config = dict(
    model='spectrogram flow-matching model',
    hop_length=160,
    conditioning='none',
    cond_dim=192,
    norm_position='pre',
    activation='silu',
    moe='soft',
    expert_mlp_ratio=0.25,
    slots_per_expert=2,
    steps=15200,
    batch_size=256,
    epochs=149.4,
    warmup_steps=760,
)
Rows from block 2 of a small spectrogram flow-matching model, named by matrix and row number. Rows with one number within an expert belong to one neuron, the router's apart. Each number is 128 + 24 x the weight over its row's rms, rounded and kept within 0 to 255. All counts start at 0. After the name is the row's rms in percent of the matrix's.
After each expert's rows are labels from the 100 clips, of 14848 (inputs lightly noised), where the router gives the expert most weight on average: "responds to" is what is common among them; "lies over" is the class under the peak. Only what is clearly more common there than usual is listed. The data: melodies that start on their tonic, played by one synthesised instrument. In brackets: how many of the 100, against the usual share in percent.
# router: slot weights (model.blocks.2.mlp.router.weight, 32x256), inputs 0-85
# up: expert up (model.blocks.2.mlp.up, 16x64x256), inputs 0-85
# down: expert down (model.blocks.2.mlp.down, 16x256x64, transposed), outputs 0-85

# expert 15
router.30 106 [122 123 126 140 109 116 157 112 115 111 140 111 144 149 129 126 161 131 134 126 103 128 129 148 150 113  96 127 147 109  97 153 107 117  92 118 100 110 165 145 137 124 171 132 128 137 103 165 136 126 156 138 126 135  77  80 150 156 139 111 143  98 107 100  99 122 116 101  92 160  92 130 121 129 108 106  85 124 132 113 143 193  76 146 144 112]
router.31 109 [144 155 108 121 111 103 139 110 144 128 107 136  96 166 104 123 128 131 162 160 131 127 130 134  88 140 105 163 144  95 162 129 110 139 150 120 115 132 144 118 154 120 159 134 183 163 147 127 156 139 106 161 107 113  91 166 158 143 162  82 102  89 127 117 103 143 126  94  94 136 138 121 119 176 149 167 152  98 149 142 111 136 140 117 135 168]
up.0 097 [143 163 154 118 166 120 123 141 112 148 121 108 114 128 113 121  96 144 130 142 124 128 140 149 114 118 178 121  85 157 144  87 165 128 138 134 122 124  94 133 138 164  80 124 137 145 131 136 113 100 110 143 123 111 141 135 152  95 134 116 158 126 106 125 178  99 190 135 151 145 136 101 127  90 141 116 130 121 122 189 112  93 148 124 110 142]
down.0 099 [104 106 117 155 163 153 140 157 161 127 148 104 135 114 131 135 149 158 132 115 108 110 177 123 146 113 176 138  73 153 118 132 175 119 137 146 130 142  95 162 126 157 112 163 133 120 146 124 130  96 155 141 127 152 130 138 130 127 168 132 193 108 182 138 159  98 136 163 151 156 150 130 136 117 143 173 130 166 122 164 137 122 197 145 110 137]
up.1 088 [171 180 119 123 142 108 140  89 181  70 104 107 120 134 141 133 136 156 113 149 109 121 157 126 116 133 124 138 110 126 132 129 107  90 138 123 131 130 135 125 148 149 126 140 132 147 134 182 100 132 122 103 129 129 113 138 134 156 154 125 143  99 124 122 135 125 196 135 126 114 112 131 186  93 112 144 103 109 133 120 130 148  96  91 128 131]
down.1 079 [154 113  82 182 158 154 124 117 164  72 125  86  93 105 154 128 160 148  97  96 112 116 190  82 136 104 139 137 115 125 111 158 131 125 128 118 128 139 104 151 114 155 140 169 136 131 140 166 131 116 177 119 113 170  94 133 117 202 153 144 185 115 191 106 112 150 160 138 144 111 138 101 156 123 140 152 135 151 137 120 115 133 147 118 158 114]
up.2 092 [130 164  97 101 105  93 150  80 100 141 119 103 129 141 142 136  97 120 133 116  97 130 106 139 141 112  99 154 133 122 142 141  99 107 125  90 143  92 172 101 131 132 136 164 130 117 169 136 173 164 101 136 151 123 109 141 131 141 104 122  89 128 146 145  76 119 148 139 114 105 147 128 182 140 140 132 121 100 153 126  67 131  95  88 177 127]
down.2 099 [151 106  95 154  98 141  91 123 124 120 112 123  82 108 138 120 120 109 117 160 130 138 114 106 118 162 107  87 146 119 151 161 135 108 137 102  97 127 123 155 127 112 172 146 151 110 133 173 203 168 142 121 100  98 106 179  98 116 131  94  79 118  74 142 115 158 108 131 132 162 137 136 141 121 114 175 149  98 142 131 150 123  86 135 158 104]
responds to: the note F# (100 vs 39.9); tonic: F# (75 vs 8.5); the note C# (70 vs 40)
lies over: F#4 (72 vs 2.3)

# expert 4
router.8 116 [114 118 108 127 144 164 123 154  94 115 152 148 120 108 120 151 126 159 124 128 144 129 138 111 139  99 183  74  98 128 138  98 145 107 127 143 102 126 163 188 162 111 111 116 112 127 155 139 158  88 147 142 120 147 138  99 134 124 120 162 137  89 156 133 131 118 110 124 115 170  92 140 133 106 114 108 163 159  79 176 115 154 136 121 152  93]
router.9 115 [146 126  90  99 145 127 119 102 121 126 140 168 138 142 113 152 103 169 133 120 135 128 146 173  96 106 153 150 134 115 109 137 105 140 100 140 131 115 135 147 120 164 142  87  95 153 159  74 121 135 114 134 149 135  90 149 139 176 139 161 165 102 147  88 167 147 125 159 141  78  92 138 117  81 151 152 140 160 115 141 112 146 120  84 129 106]
up.0 089 [143 125 161 165 133 144 130 133 145 113  89  98 152 146 155  76 113 111 124 151 146 158 106 101 123 159  85 139 145 129 142 136 153 139 173  95 133 133 123  76 119 110 102 113 150 137  89 180 118 136  88 116 100 109 130 130 130  76 127 107 110 149  92 168 136 116 146 108 120 142 117  99 119 163 129 166 110  92 137  66 151 111 121 133 110 156]
down.0 089 [129 112 147 168 160 181 159 136 150 122 114 110 148 105 164  79 158 123 126 133 131 170 133 124 164 173  95 164 174 104 143 130 157 154 136 101 126 137 107  96 113 113 116 115 109 112 133 172 176 146 139  98  94 110 155 129 122  97 158 114 128 124 119 150 174 134 131 120 114 131 126 117 132 172 122 164 122  90 121  83 165 147 164 113 121 142]
up.1 106 [105 119 120 127 136 156 103 148 113  86 155 127 101 101 139 124 160 130  95 112 136 116 161  89 171 139 145  99 116 154 111  96 129 104 148 110 141 152 138 163 189  60 136 158 145  69 115 166 140 125 164 111 110 127 125 113 113  90 117 146 107 129 151 163  86 160 119 120 115 159 132 146 120 144 130 110 153 135 112 131 147 166 172 137 153  90]
down.1 095 [161 133 139 140 139  75 159 129 154 124 104 116 113 135 123 119 135 116 129 116 142 134 114  99 112 153  90 177 123 117 139 144 112 149 111 113 129 150 117  74  86 167 154 133 117 133 124 121 146 148 100 118 142 128 125 151 158 166 120 106 132 186 111 128  99  89 141 155 136 114 141  94 169 122 101 139  93 101 148 103 119 135 141 155  90 117]
up.2 091 [125 145 126 121 163 146  92 137 127 144 112 123 108 102 132 115 116 146 123 105 126 166 112 119 108 105 162 123 127 108 182  99 160 134 174 180 135 103 138 144 153 119  67 122 145 146 122 116 103 107 139 135  97 134 165 156 102 122 135 136 123 119 166 110 139 119 132 127 116 129 110 152  90 156 121 153 187 134 127 172  96 115 170 112 154 155]
down.2 097 [142 128 120 123  76 126 128 126 125 142 146 155 120 139 109 131 110 124 133 158 143 100 115 169  96 105 111 148 105 173  93 144 114 140 142  78 112 198 115  60 130 137 141 125  95 132  81 149 123 125 115 160 154 126 130 121 153 162  88 123 130 143 129 107  74 121  99 150 115 111 130 114 164 103 110 104  98  77 130 163 126 159  95 140  89 116]
responds to: the note G (71 vs 40.6); tonic: G (44 vs 8); tonic: G# (36 vs 8.7); oboe-like (26 vs 4.9)
lies over: G5 (37 vs 1.4); G#4 (25 vs 2.3)

# expert 8
router.16 110 [137 120 124 137 126 130 143 122 142  97 133  93 133 160 142 108 122 133 132 123 123 165 156  97 135 164 145  99 122 105 116 134 159 141 118 100 116 108 152 120 101  85 163 149  77 116 134 144 122 129 130  84 129 141 143 101 129  92 120 125 141 147 110 138 118 108 146 151 149 144 139 144 139  83 143  75 142 156 129 114 147 122 123 143 121 104]
router.17 115 [110 133 113 122 120 148 142 150 115 163 115 127 115 135 158 111 127 116 132 114 126 128 114 130 137 119 157 125 104 130 117 163  84 133 103 155 134 131 122 129 134  84 163 121 126 110 163 162 134 149 122 116  92 101 112 109 141 101 122 134 101 188 132 111 140 135 115 147  83 112 131 165 198 148 123  95 154 111 177 132 125 109  90 136 173 118]
up.0 086 [164 159 138 136 126  93 108 111 121 126 152 128 137 117  94 148 114 125 133 132 112 105  98 157 120 113 111 145 161 151 142 105 125 103 143 106 126 144 118 137 132 180 106 111 141 186  87  94 113 121 162 188 130 127 111 153 133 149 131 167 139  92 120 147 129 132 172  93 158 120  97 110 100 152 110 148  95 123 100 158 124 127 115 118 123 121]
down.0 094 [114 110 148 155 121 137 128 120 147 128 183 130 166  78 123 115 121 124 154 133 136 132 124 158 102  92 121 136 170 132 149  96 142 136 102 136 125 116 141 130 128 173 116 131  71 129 102 108 145 152 146 153 117 119  99 116 114 157 106 189 139 114  90 133 173 123 111  89 142 119 128 112  84 148 107 215 150 120 124 144 117 151 125 133 158 131]
up.1 084 [153 170 143 142 127 111  70 135 139 123 133 122 153 106 116 122 108 126 131 128 121 127 117 151 120 137  97 153 156 143 155 107 126 104 156 121 122 162 121 144 139 163 104 119 137 182  75  92 121  97 140 176 119 140 120 137 116 137 140 136 121  81 111 144 123 129 159  87 136 146  91 105  98 148 108 169 111 129 103 127 132 131 148 123 112 143]
down.1 088 [121 101 160 165 132 134 103 125 154 129 163 112 167  80 122 107 131 137 159 130 136 138 120 152 118 119 117 132 172 124 147  92 152 122 111 140 132 129 116 140  97 163 102 140  65 139 110 124 160 123 148 124 116 133 128 127 114 145 129 159 139  92  86 156 175 126 124  79 138 124  96 116 106 147  96 215 149 125 132 135 124 148 187 129 146 141]
up.2 114 [139 136 114 143 104  89 132 118 112 150 169 123 137 152 129 125 123 154 131 134 138 124 124 138 136  97  73 155 165 146 119  89 138 128 162 122 137 128 127 135 132 148 111 133 127 155  92  88 157 124  92 156 142 117 108 144 140 119  91 147 135 100 131 144  91 122 114  97 155 124 127 129  97 133 107 156 113 105 133 120 148 117 142 136 114 142]
down.2 112 [101  91 120 131 108 111 141 117 125 107 173 133 120 102 143 131 136 105 124 176 124  81 147 128 104 103  94 132 169 139 135 118 144 147 144 101  78  93 135 140  93 138  96 139 151 128 106 121 127 148  98 119 137 148 137 136 148 157  75 117 131  85 128 129 123 141 109 102 164 114 139  99  83 130 130 139 116 161 133  99 137 163 119 111 169 136]
responds to: the note B (100 vs 40.1); tonic: B (76 vs 8); the note F# (67 vs 39.9)
lies over: B4 (78 vs 2.2)

# expert 14
router.28 112 [118 142 153 138 159 137 107 165 125  93 126 138 142 138 130 112 151 141  88 121 127 145 156 130 133 168 149 101 128 132 113 140 122 135 137 149 131 128 101 145 120  85 108 174 147  99 100 143  90 143 174  67  90 161 115 145 119 127 107 163 156 115 106 150 162 135 115 122 134 148 112 166 146 141 152 138 143 178 157 117 187 116 158 124 127 108]
router.29 117 [134 123 138 133 130 128 109 100 126 128 128 136 130 103 140  90 170 125 157 107 148 117 137 118 170 140 153 131 116 104 136 124 121 103 127 158 139 171 122 101 117  90 140 155 173  96 106 160  99 105 153  90 124 113 113 192 128 136 175 111  55 190 153 103 111 159 118 148 145 124 165 104  84 162 133 164 123 115 127 114 113 167 171 186 130 146]
up.0 100 [108 133 183 156 143 134 137  95 150 158 123 127 143 136 127 117 131 109 152 142 138 136  87  98 119 116 136 110 135 142 106 140 132 140 116 143 149 137  92 108 130 128 132 138 177 143 127 128 117 126 108 128 103  82 153 129 129  99 144  88 168 149 154 100 189 123 122 131 159  96 171 123 111 107 117 112 122 116 149 168 104 129 121 143  88 113]
down.0 102 [129 114  69 163 112 117 119 137 155 144 140 134  82 148 131 124 155 135  89 196 157 105 113 162 102 128 130 108 127 150 154 126 120 126 139 133 100 149 197 114 118 134 134 115  91 137 142 133 170 122 138 180 148 131 108  94 128 141 121 153  83  84  80 150  71 130 100 139  90 131 124 172 175 127 120 105 145 101 107 125 143 148 130  98 160 143]
up.1 080 [ 80 111  74 161 129 133  78 125 125 158 122 126 137 123 136 136 149 103 133 141 152 125 167 117 137 133 135 103 143 129 103 107  99 166 116 127 153 146 114 127 127 117 201 129 118  94 133  95 143 114 140 118 152 101 133 171 119 119 127  81  87 141 139 158  79 132 118 112 100 116 169 139  91 159 147 149 165 106  79 108 141  83 132 129 134 136]
down.1 081 [165 125 135 151 152 152 188  97 167 158 143 131 128 133 102 156 131 135  79  84 163 101 125 157 114  93 142 158 114  93 162 137 160 117 124 150 124 105 148 120 143 138 124 105 103 165 108 128 128 144 155 142 122 151 123 103 130 184 145 144 182  94 136 100 135 141 140 142 156 124 115  93 177  98 109 118 145 189 120 152 158 168 111 109 156 112]
up.2 086 [119 119 113 135 130 135 111 125 159 118 126 167 122 124 106 115 164 112  89 126  95 150 136 144 105 114 125 161 133 133 157 141 101 110 109 174 105 140 127  89 113 134 124 108 129 168  92  95 118 149 155 141  87 135 168 133  90 161 118  78 152  86 131 107 140 168 126 100 130 145 141 139  64 141  69 113 105 163 126 128 131 130 113 166  92 144]
down.2 091 [118  78 127 122 125 154 115 165 101 139 132 143  97 167 106 143 107 106 166 145 154 110 161 142 115 154 108  69 129 161 156 138 118 154 114 100 129 124 131 130 131 134 112 133 117 137 112 160 122 168 102 160 150 133 133 115 136 141  96 141  94 148 131 103 115 166  99 117 108 126 128 130 129 129 185  97 143  93 115 127 141 118 139 143 105 112]
responds to: the note C (93 vs 40.9); tonic: C (65 vs 9.5); trumpet-like (27 vs 4.7)
lies over: C5 (82 vs 2.3)

# expert 6
router.12 101 [109 152 167 125 142 117 133 113 128 116 133  99 173 122 129 102  98 148 152 118 111 160 129 118 115 138 128 117 162 131 129 109 127 128 151 139 152 111 107 105 169 118 160 135 119 162 124 107 130 139  73 101 112 106 137 129  97 105 164  99 135 137  99 138 163 113 158 117 122 143 120 105 110 110 126 133 106  92 161 144 123 128 124 172 105  97]
router.13 105 [134 153 173 143 146 111 109 109 131 152 118 105 161 151 138  98 111 117 157 144 117 174 104 120 110  85 114 104 171 107 108  73 145 111 130 152 117 102 121 132 112 104 137 125 100 159 115  98 129 117 153 117  88 167 142 121 167  98 148 138 144 117 157 123 131 122 148  85 118 110  94 136 110 141 122 122 134 115 116 165 159 117 101 137  85 117]
up.0 131 [118 138 130 114 106 105 109 105 128 154 120 125 153 138 154 129 116 129 160 116 148 142 124 118 104  86  90 124 161 111  76  84 129  87 144 129 110 151 119 142  77  50 128 109 120 133 104 131 112 121 185 134 144 153 146 163 151 134 153 114 126 152 179  97  98 126 129 103 124 116 106 103 111 136 120 138 144  82 129 140 125 125 121 107 109 142]
down.0 131 [147 125  88 112 133 115 126 122 115  95 158 154 136 108 160 122 161  86 158 102 127  98 125 112 131 135 137 119 128 123  90 137 121 111 143 136 106 121  97 148 110  82 110 137 139 104 122 138 100 117 173 103 112 152 153 191 111  90 177 135 139 147 191 105 106 119 132 157 164 116 151 115 118 120 191 109 146 149 111 109 119 151 129 110 113 123]
up.1 090 [ 95  52 134 161 143 164  98 153 129 124 155 124 136  81  94 133 173 132 118 134 147 133 112 118 120 165 135 126 169 166 120 143 123 126 118 148 142 150 111 140 127  96 116 110 141  94 117 112 118 134 115  86  97  92 170 158  74 122 117 106 135 118 121 136 127 158  84 114 141 124 181 130 115 127 154 150 147 151 134  87 160 136 139 129 114 134]
down.1 086 [190 151 129 138 136 142 156 139 164 144 141 114 150 130 112 132 144 161 125 148 191 131 108 155 131 165 119 134 166 138 141 141 100 126 156 127 138  94 125 134 156 136 134 131 153 174 145 140 145 173 136 158 162 165 117 124 114 104 101 125 104 105  97 132 154 143 132 133 122 133 174 147 164 112 143 136 145 130 134 145 133  82 117 103 164 140]
up.2 082 [119 147 141 130 126 158 142 114 102 101  94 117 140 133 167 114 151 118 128 115  98 135  99 147 155 157  92 141 144 141 164 161 106 147 128 140 119 133  92  99  90 114 105 114 134 135  81  89  69 101 132 146 114  70 130 121 106 140 106 102  95 172 146 137 150 121 107 166 135 126 103  74 151  73  84 112 129 107  93 174 113 150 104 155 139 171]
down.2 087 [131 118 107 122 119 149  98 157 107 126 119 112 130  60 131 138 158  70 122  85 123  93  94 139 128 103  76 115  96 135 142 127 139 136 114 145  84 158 121 105  94 146 101  89 120 125 131 111  87 107 129 115 128  82 129 123  53 134 110 140  81 112 142  76  94 132 112 109 110 151 139  91 125 105 137 162 137 121  95 135 105 123 119 164 137 160]
responds to: the note E (100 vs 40.1); tonic: E (57 vs 8.5); square lead (35 vs 5.1); trumpet-like (26 vs 4.7)
lies over: E4 (98 vs 2.3)

# expert 12
router.24 095 [137 156 121 144 143 128 150 115 118 137  87  97 146 165  98  95 112 111 129 131 112 161 125 120  98 150 149 117 122 164 142 105 149 122 155 127 172  96 101 135 154 144 106 125 147 164 155 142 152 158 116 134  91 105 125 103 137 113 112 112 123 108 102 167 164 138 145 168 140 102 129 133 188 135 138 136 129 147  83 163 130  89 107 105 115 126]
router.25 096 [136 137 111 139 112 124 143 133 151 134  96 120 164 162 133 117  87 139 105 130 122 120 133 132 144 162 116 130 117 129 147 140 135 124 156 118 173 122 102  78 159 160 118 161 110 176 146 145 122 140  79 142 102 124 158  75 152 115 113  96 125 125  86 130 150 100 145 174 129 129 103 129 151 149 117 107  99 107 116 138 106  98 138 137 113 116]
up.0 091 [120 123 159 108 111 155 154 146 165 137 126 127 154 133 149 107 111 129 141  90 157 152 129 148 137 136 123 151 143 148 133 107 121 124 103 141 122 155 178 100 131 112 143 114  90 105 151  70 144 127 139 104 106 161 139 130 107 148 124 153 127 127 100  95 115 138  79 133 123 142 135  85 142  74 124 140 125 140 121  67 147 193 140 152 131 145]
down.0 085 [117 144 182 170 132 170 127 142 118 137 150 103 120 136 156 128 141 134 153  68 125 143 144 123 132 122 131 173 154  90 169  88 120 124 119 197  93 104 134 147 103 116 144 147 123 131 109  96 152 141 177 136 160 160 142 143 107 142 131 113 101 154  90 116 145 129 128 119 133 153 140  80 129  82 129 144 127 116 139 123 111 143 155 150 116 153]
up.1 113 [135 124 161 126 133 150 183 135 157 161 141 147 130 150 141 137 102 136 125 123 150 173 114 174 128 108 133 167 116 137 130 111 109 119  72 130 117 158 201 121 141 126 123 128 115 101 158  67 166 136 144 116  68 145 118 135 135 137 136 149 150  86  96  92 140 143 103 119 115  99 133 106 139 101 118 120 138 120 133  86 142 155 141 107 125 139]
down.1 096 [116 138 163 145 118 156 131 134 129 152 148 152 103 162 158 145 116 140 151 116 128 135 116 147 129 113 135 180 130  72 154 109 121 126  83 163 109 140 131 131 148 111 120 138 110  76  99  89 166 132 186 117 143 128 121 163 135 145 120 125 118 123 100 103 136 119 120 144 131 123 144 103 127  84 125 113 138 114 137 113  72 149 154 124 111 112]
up.2 059 [119  92 120 123 104 154 168 140  92 147 155 105  91  93 115 138 118 122 165 151 154 156  90 104 132 134 140 140 134 135 143 181 185 130 142 160  86 108 139 130 138 138 150 147 107 130 141  89 130 125 119 134 117  86  89 104 105  91 130 121 144  68 129 119 110 169 135 120 126 145 161 124 109 136 178 111 169 143 124 122 145 102 122 147 131 128]
down.2 065 [116  90 150 175 137 130 142 105 119 211 163 121 128 150 101 129 116 139 128 164 162 145  94 124 122  92 142 144 153 147 145  97 119 115 152 141 126  97 182  92 145 143 109 157 116 141 160 114 142 134 116 111 181  99  98 147 157 126 133 111 108 100 111 118 118 156 131 132 120 137 171 155  97 116 125 114 151 127 104 135 189 107 117 137  97 153]
responds to: the note A# (81 vs 40.5); bell-like (44 vs 5.2); square lead (43 vs 5.1); tonic: A# (40 vs 8.1)
lies over: A#4 (44 vs 2.3); F3 (43 vs 1.4)

# expert 11
router.22 086 [120 127 151 128 136 138 165 118 125 143 122 142 135 125 122 112 121 132 127 146  98 140 135 117 133 128 145 127 131 132 135 113 123  97  94  85 143 120 171 105 155 159 113 141 147 132 138 157 120 116 146 108 127 122 156 148 143 133 122 139 119  98 156 138 122 131 151 161  96  94 108 138 135 167 132 155 132 114  93 151 102 119 131 120 129 115]
router.23 086 [126 123 148 133 134 133 160 118 131 145 124 138 132 127 129 103 126 133 131 144  98 139 131 118 137 122 153 123 126 135 138 115 119  98  95  88 136 114 165 100 156 158 115 143 143 133 141 162 127 121 142 112 121 109 148 139 144 136 123 153 117 102 157 140 119 131 151 153  99 101 110 145 131 171 134 145 128 120  95 153  98 119 133 112 139 106]
up.0 087 [125 139 121 133 126 117 119 121 123  83 124 101 134 106 123  92 169 131 170 131 112 118 161 105 133 145 188  39 127 113 123 146 150 139 141 136 135 103 100 109 145 152 144 129 113 154  81 168 128 128 136 126 132  95 134  77 108 112 107 163 139 154 140 144 130 112 187 121  93 137 111 181  98 150 129 128 113 159 127 133 109 115 125 110 139  76]
down.0 088 [110  83  99 114 121 106 131 154 167 105 124 110 143 149 120  84 149 125 128 113 105 112 158 109 136 127 138  76 122 180 178 165 137 138 143  91 139 130 140 128 160 163 144 124 148 129 103 172 119 122 107 122  92 117  75  79  99 127 148 146 134 166 144 128 107 155 102 136 152 131 105 168  84 142 148 141 115 147  75 133 152 129 145 148 114 145]
up.1 100 [160  92 150 148 120  68 120  93 158 154 121 129 127 132 117 142  94 131 126 141 145 174 121 168  84 116 119 164 146 112 126  99 103 120  98 127 152 144 137 135 118 135 126 145 136 112 165 101 169 146 144 167  93 138 123 134 146 163 162 155 154 122 124 134 162 152 114 120 171 111 119 127 142 119 147 114 115 116 128 114 153 132 125 117 115 130]
down.1 109 [150 140 102 108 175 113  95  94 137 117 136 178 106 130 101 159  76 100 143 159 121 175 109 167  99 137 136 148 126 116 134  85 108 140 143 143 160 163 105 123 152  85 103 129 100  77 123  73 136 147 124  71 114 144  97 171 165 137 143 153 133  96 146 115 110  96 142 163 149  92 180 128 157 153 122  61 157 119 144 108 152 136 124 136  88 108]
up.2 072 [146 124 152 137 126  83 121  86 164 151 135 119 138 134  91 113 124  68 150 124 149 174 123 147 123 122 177  81 128  92 132 127 151 141 122 132 152 134 121 145 103 139 117 162 111 133 120 110 162 147 150 165  85 116 122 103 140 133 147 148 130 151 131 111 154 125 188 102 140 110 124 140  98 144 155 113 101 124 134 127 124 155 136 117 148  87]
down.2 081 [122 158 113  91 148  84 133 114 146  95 129 139 127 178 112 142  77 113 127 142 110 169 149 152 129 147 138 117  79 132 159 124  92 140 151 102 154 166 108 164 157 130 118 112 108  88 100 119 105 139 128 145 126 123 111 147 160 153 179 151 161 125 153 122 130  87 115 162 139  91 141 155 150 156 140  98 148 126 143 141 162 137 123 162  85  98]
responds to: square lead (60 vs 5.1)
lies over: D#3 (36 vs 1.2)

# expert 10
router.20 106 [126 110 123 132 123 156 139 141 112 138 102 153 124 154 108 161 114 127 154 114 146 125 126 119 133 139 144 175  99 121 147 120 172 109 146 108 168 124 198 149 129 123 118 134 134 140 166  92 145 137 169 101 143 147 180 151 148 114 141 116 118 184 163  91 125 157 122 163 111  89 105  92 176 134 201 157 121 109 116 126 118 170 120 150 103 141]
router.21 110 [112 110 121 156 144 118 142 146 123 142 101 129 115 151 137 125 145 159  98 180 144 118 141 123 142 139 147 127 118 138 119 149 139 125 121 134 155 131 128 120 120 129 132 123 169 133 118 125 137  98 112 150 117  98 105 147 177 103 115  71  98 122 100 115 125 157 108 142 182 119 165 133 117 159 157 146 167 137 138 130 131 119 160 134 134 116]
up.0 101 [ 86 107 162 106  97 136  84 157  88 180 126 144 144 128 138 133 135 103 145 115 112 145 124  84 154  83 147  88 146 137 110 139 140 127 133 135 116 132 139 209 117 117  96 143 120 103 125  96 140 115 149 137 146 167 147 102 104 101 149 151 129 109 170 148  61 141 145 108 114 174 104 102 127 109 150 116 124 159 136 154 165 125 129 143 144 128]
down.0 101 [123 135  92 143 166 123 179 113 146  85 142 154 122 127  69 143 108 162 111 117 131 105 172 124 136 127 119 137 138  95 119 113 111 118 131 108 196 109 117 104 150 136 114  81 123 143 136 180  91 135 143 121 146 134 110 163  97 151 139 116 131 150  94 108 176 114 119 164  96 109 141 157 124 142  96 162 136  92 144  70  96 136 140 128  97 118]
up.1 109 [111 116 130 167 126 103 113 129 163 124 193  88 113  99 116 126 169 150 111 139 142 101 139 130 152 107 177 135 152 148  92 103 139  74 134 143 169 110 131 193 139 139 136 151  91 132 116 131 174 153 104 128 138  90 121 134  99 150 141 104 157 110 102 154 122 100 148 102 138 124 108 134 102 106 154 113 109  99 158  98 120 151 138 131  81  76]
down.1 089 [177 128 150 127 109 139 113 126  94 116 108 155 145 152 138 125 137 118 120 135 106 122 146 121 134 124  73 132  97 144 166 164 127 126 139 124 124 169 141  92 141 122 114  94 120 163  99 139  83  95 181 160 129 134 125 119 110 125  93 117  97 150 149 138  95 169 111 140 142 145 150 138 131 144 138 121 135 144 130 126 152 153 122 159 132 151]
up.2 101 [146 136 139 114 166 105 130 130 128 146 148 132 128 146 107 109 130 134 131 168 113 133 104 144 110 106  92 187 126 147 115 103 133  86 126 117 123 104 155 115 150 104 140 118 142 163 119 121 164 133 106 128 146 106 102 135 140 152 104 110 100 111  90 134 100 109 163  78 116 149  58 150 129 147 116 135 127 141 112 108 129 104 119 109  87 137]
down.2 112 [115 119 116 118 109 118  89 125 126 139 139  94 127 140 133  83 154 116 155 137 151  74 132 123 133 119 124 176 126 115 113 159 105 134 112 155 119 137 116 105 161  98 120 141 131 119 140 114 115 133  97 116 132 105 129 172  65 119 113  89 126 106  96  93 101  92 155 105 104 167  80 117 139 109 152 110 134 138 153  93 111 102 184 119 117 123]
responds to: the note A# (71 vs 40.5); tonic: A# (34 vs 8.1); tonic: D# (32 vs 8.2); oboe-like (27 vs 4.9)
lies over: D#5 (34 vs 1.9); A#4 (29 vs 2.3)